python train.py --model="CTC audio transcriber" --dataset="telephone keypad tones over noise or synthetic speech" --train_examples=39062 --gain_aug_db=10 --time_shift_ms=100 --n_mels=80 --hop_length=160 --input="log_mel" --spec_augment=false --win_length=512 --tokenizer="word" --vocab_size=20 --arch="crnn" --norm="batchnorm" --hidden_act="silu" --channel_attention="eca" --depths=[1, 1, 1] --kernel_size=5 --stem="single" --widths=[128, 160, 192] --rnn_width=256 --rnn="lstm" --bidirectional=true --rnn_residual=false --rnn_layers=5 --optimizer="soap" --beta2=0.95 --learning_rate=0.002 --beta1=0.9 --shampoo_beta=0.95 --eps=1e-08 --precondition_frequency=50 --max_precond_dim=1536 --merge_dims=true --one_sided=false --adamw_lr_other_params=0.0014 --max_grad_norm=0.5 --max_steps=1000 --batch_size=64 --epochs=1.6 --lr_schedule="cosine" --final_lr_fraction=0 --warmup_steps=50 --weight_decay=0.5 --adamw_weight_decay_other_params=0.05
Rows from block 2 of a small CTC audio transcriber, named by matrix and row number. Each number is 50 + 10 x the weight over its row's rms, rounded and kept within 0 to 99. All counts start at 0.
After each channel's rows are labels from the 100 clips, of 14976, where the channel reaches its highest value: "peak on" is the class under the peak. Only what is clearly more common there than usual is listed. The data: telephone keypad tones over noise or synthetic speech. In brackets: how many of the 100.
# conv: width-5 conv, stride 2 (model.blocks.2.conv.weight, 192x160x5, each kernel summed), inputs 0-79

conv.140:60 52 40 41 53 52 44 47 52 39 54 47 41 59 32 56 60 56 41 56 42 52 56 75 43 72 39 56 54 65 45 59 56 41 57 58 36 57 60 47 55 38 61 67 32 45 45 45 50 38 71 47 57 62 63 30 48 31 46 73 55 61 49 41 32 56 59 48 52 47 60 46 64 41 43 63 54 68 55 52
peak on: key "0" (99)

conv.80:49 15 54 40 56 46 49 61 64 35 58 35 56 58 44 47 39 36 55 44 76 44 37 50 46 50 35 46 53 38 47 41 53 39 50 45 48 44 51 44 61 52 41 46 49 58 47 43 44 36 52 41 50 60 42 53 45 42 58 64 53 42 63 47 54 52 49 39 43 39 42 50 60 59 41 73 33 56 74 49
peak on: key "*" (49)

conv.40:52 64 38 44 33 42 40 54 43 64 49 45 38 50 44 35 57 44 60 36 34 57 40 46 61 54 57 45 57 65 58 58 65 44 45 52 50 39 58 51 43 49 41 46 49 39 51 40 36 56 61 58 48 39 65 38 64 47 47 77 44 58 47 56 35 55 53 52 46 48 60 39 59 52 64 72 39 70 49 53
peak on: key "3" (92)

conv.42:39 56 40 33 44 50 54 39 43 42 68 51 48 40 56 32 62 51 58 41 49 45 57 39 48 49 68 37 56 43 50 38 56 44 55 58 37 36 39 48 53 41 39 35 51 18 45 37 54 53 54 58 45 52 43 47 52 73 64 69 49 44 27 44 54 42 40 33 46 39 47 55 61 44 44 40 42 53 53 53
peak on: key "9" (79)

conv.55:47 69 42 59 58 62 55 50 43 39 64 46 45 50 45 61 53 43 65 45 30 47 46 51 49 48 42 59 45 51 33 54 61 39 38 42 64 52 54 49 46 59 50 45 52 40 46 57 50 56 52 46 60 47 55 43 50 47 56 61 48 60 48 52 43 37 43 49 47 50 52 48 66 54 49 55 54 55 52 75
peak on: key "3" (34)

conv.189:63 57 43 45 50 47 60 65 60 58 44 45 48 52 65 56 44 60 48 58 52 63 47 51 56 59 43 48 30 45 59 42 44 47 58 62 43 66 18 46 58 56 55 37 57 59 53 53 34 61 52 66 43 51 30 46 54 46 53 39 50 39 54 49 46 36 57 44 49 51 46 61 40 32 33 52 41 37 44 52
peak on: key "A" (97)

conv.27:35 52 26 54 43 61 42 59 50 44 50 46 65 58 31 51 59 43 41 58 54 63 38 67 53 45 48 56 51 61 41 42 60 40 57 49 53 50 53 51 58 41 48 54 52 61 59 54 44 44 57 43 55 46 53 45 51 62 59 55 59 43 48 34 48 63 56 61 40 37 52 54 45 60 57 68 38 30 37 38
peak on: key "D" (48); key "*" (39)

conv.83:56 91 43 61 45 42 62 41 51 70 42 46 57 59 67 58 50 42 41 36 61 49 42 60 54 43 55 58 56 48 66 58 42 45 56 58 59 38 35 55 57 58 61 40 56 44 48 52 43 51 64 46 36 48 54 42 55 73 48 55 38 43 47 34 55 49 57 42 36 59 38 51 43 37 70 34 38 33 53 45
peak on: key "A" (100)

conv.147:54 45 40 58 41 62 43 51 56 53 38 49 41 49 57 41 61 46 48 42 52 46 45 65 38 47 42 40 63 40 53 46 29 62 55 43 41 51 52 41 57 55 52 38 36 44 67 61 46 38 68 55 63 48 53 35 55 46 55 55 29 61 61 40 55 61 60 43 48 51 65 53 45 59 68 64 33 49 49 43
peak on: key "*" (42); key "7" (27)

conv.74:58 44 51 52 49 65 35 68 52 54 52 31 46 60 35 48 44 52 51 69 40 45 48 47 48 36 34 57 49 37 53 56 33 41 45 48 48 38 60 35 57 58 55 36 56 37 57 46 48 56 51 57 43 48 15 57 35 44 44 54 45 53 56 67 43 49 42 56 42 49 62 47 41 51 54 40 39 38 52 43
peak on: key "5" (65)

conv.22:34 45 42 39 31 57 67 44 50 54 54 53 70 27 57 47 51 37 45 63 36 36 52 49 25 54 55 68 43 53 47 45 43 54 50 44 44 46 48 48 55 47 42 41 58 50 47 35 63 57 45 52 56 40 23 31 52 34 49 47 61 61 58 53 60 62 50 43 50 50 36 63 73 53 59 66 65 37 49 49
peak on: key "*" (56)

conv.7:57 60 50 52 32 42 47 36 47 40 56 42 64 30 38 42 42 47 43 65 47 71 55 36 41 48 53 55 57 43 54 43 47 43 59 33 46 49 38 52 48 61 48 38 46 55 56 46 51 40 45 43 58 41 41 49 64 47 59 47 47 57 45 46 54 51 42 35 58 68 63 49 59 40 58 58 34 68 62 63
peak on: key "9" (65); key "#" (29)

conv.46:50 39 46 59 67 43 52 57 49 45 57 38 61 63 65 67 47 53 61 51 58 41 43 58 49 35 38 45 42 60 46 57 44 54 56 53 59 50 58 45 75 46 47 58 51 63 57 58 44 55 48 37 57 52 32 63 48 61 50 48 52 50 49 52 34 44 57 64 55 30 54 56 49 42 37 36 37 66 38 42
peak on: key "A" (64)

conv.12:44 43 42 40 54 41 45 41 39 51 58 38 65 54 47 32 48 49 40 44 46 55 35 62 60 41 44 59 44 43 43 37 52 64 48 49 55 56 31 65 70 69 47 63 37 36 48 49 44 51 50 56 65 31 53 47 44 55 54 35 49 38 34 39 55 44 46 60 54 44 45 47 40 51 39 54 49 39 48 59
peak on: key "#" (43)

conv.86:37 34 43 46 40 53 74 64 55 29 50 59 64 46 51 70 32 52 53 61 44 62 50 52 71 53 50 47 41 59 57 61 64 49 51 63 51 47 52 46 54 56 48 64 45 36 63 58 53 51 59 48 49 47 52 39 52 46 39 42 24 52 48 43 53 23 59 48 47 41 59 52 72 56 50 60 46 34 37 38
peak on: key "D" (65); key "A" (35)

conv.184:68 46 56 65 47 56 58 42 40 50 53 49 46 36 48 51 56 44 64 52 44 40 58 43 60 60 38 51 46 41 51 57 27 51 37 54 46 36 65 45 58 62 67 42 49 60 39 59 44 52 46 43 54 59 57 51 70 37 53 50 73 66 58 56 61 43 32 40 40 45 66 45 44 46 40 49 46 51 42 56
peak on: key "6" (50)

conv.111:41 67 41 56 55 48 54 56 45 39 51 50 69 44 41 74 38 58 47 56 43 36 56 53 48 60 35 49 62 54 48 42 50 44 43 47 53 38 57 53 60 45 56 35 53 53 48 60 46 66 38 59 38 53 54 43 61 52 53 45 40 57 46 43 64 30 47 51 43 36 34 35 57 67 51 37 76 36 62 46
peak on: key "D" (96)

conv.185:40 48 50 42 52 46 58 51 56 45 68 61 57 61 62 47 43 42 58 53 30 37 56 33 43 53 42 31 64 45 31 51 37 47 47 67 41 51 42 55 44 37 50 21 53 39 41 44 39 47 50 55 49 55 32 51 53 60 63 36 49 57 50 59 40 36 44 33 40 35 67 65 43 58 38 34 57 40 58 45
peak on: key "7" (52); key "8" (34)

conv.69:47 34 62 50 34 51 58 59 47 40 44 48 63 55 71 64 68 56 47 49 60 60 46 44 55 37 46 33 52 53 54 37 49 44 40 78 52 46 65 44 57 46 54 52 55 51 45 69 54 50 65 51 63 48 46 50 37 33 56 56 46 50 62 40 53 38 65 42 49 58 45 56 48 63 45 54 53 37 61 40
peak on: key "D" (70)

conv.134:48 55 56 49 59 51 55 60 52 31 53 49 56 37 43 50 57 54 37 65 42 46 56 53 52 54 49 61 52 51 46 54 65 54 56 56 67 49 70 46 67 60 57 48 46 52 61 53 32 34 42 47 56 45 42 37 42 54 50 33 52 52 45 59 53 41 32 51 60 80 62 49 72 60 59 59 42 51 46 68
peak on: key "5" (33); key "C" (26)

conv.57:39 40 59 59 31 40 47 54 44 68 68 48 60 46 41 55 61 70 53 40 45 55 65 53 50 39 39 39 54 49 44 43 55 43 56 55 45 56 51 57 52 41 64 42 35 30 38 66 41 48 47 61 30 58 71 65 54 41 50 54 32 30 50 32 45 53 64 55 37 33 63 59 53 50 53 41 64 47 46 44
peak on: key "7" (44)

conv.33:57 51 55 60 32 36 66 36 48 35 53 42 53 41 40 69 40 50 56 31 46 41 45 66 39 50 50 57 57 44 57 50 42 39 41 48 52 45 53 62 60 46 54 44 64 61 40 56 49 43 66 48 33 55 32 41 37 43 33 57 49 66 69 51 62 34 48 46 51 61 38 34 28 44 56 27 42 64 58 36
peak on: key "D" (50); key "B" (49)

conv.108:58 63 48 41 68 52 68 36 72 40 35 34 47 53 58 55 62 45 44 60 49 59 61 47 56 55 35 47 52 53 28 78 41 47 40 58 46 47 56 60 55 44 42 39 55 54 31 40 38 45 17 54 57 52 61 42 45 49 64 34 44 52 45 48 42 54 58 42 48 50 74 40 60 46 41 38 33 64 47 62
peak on: key "3" (41)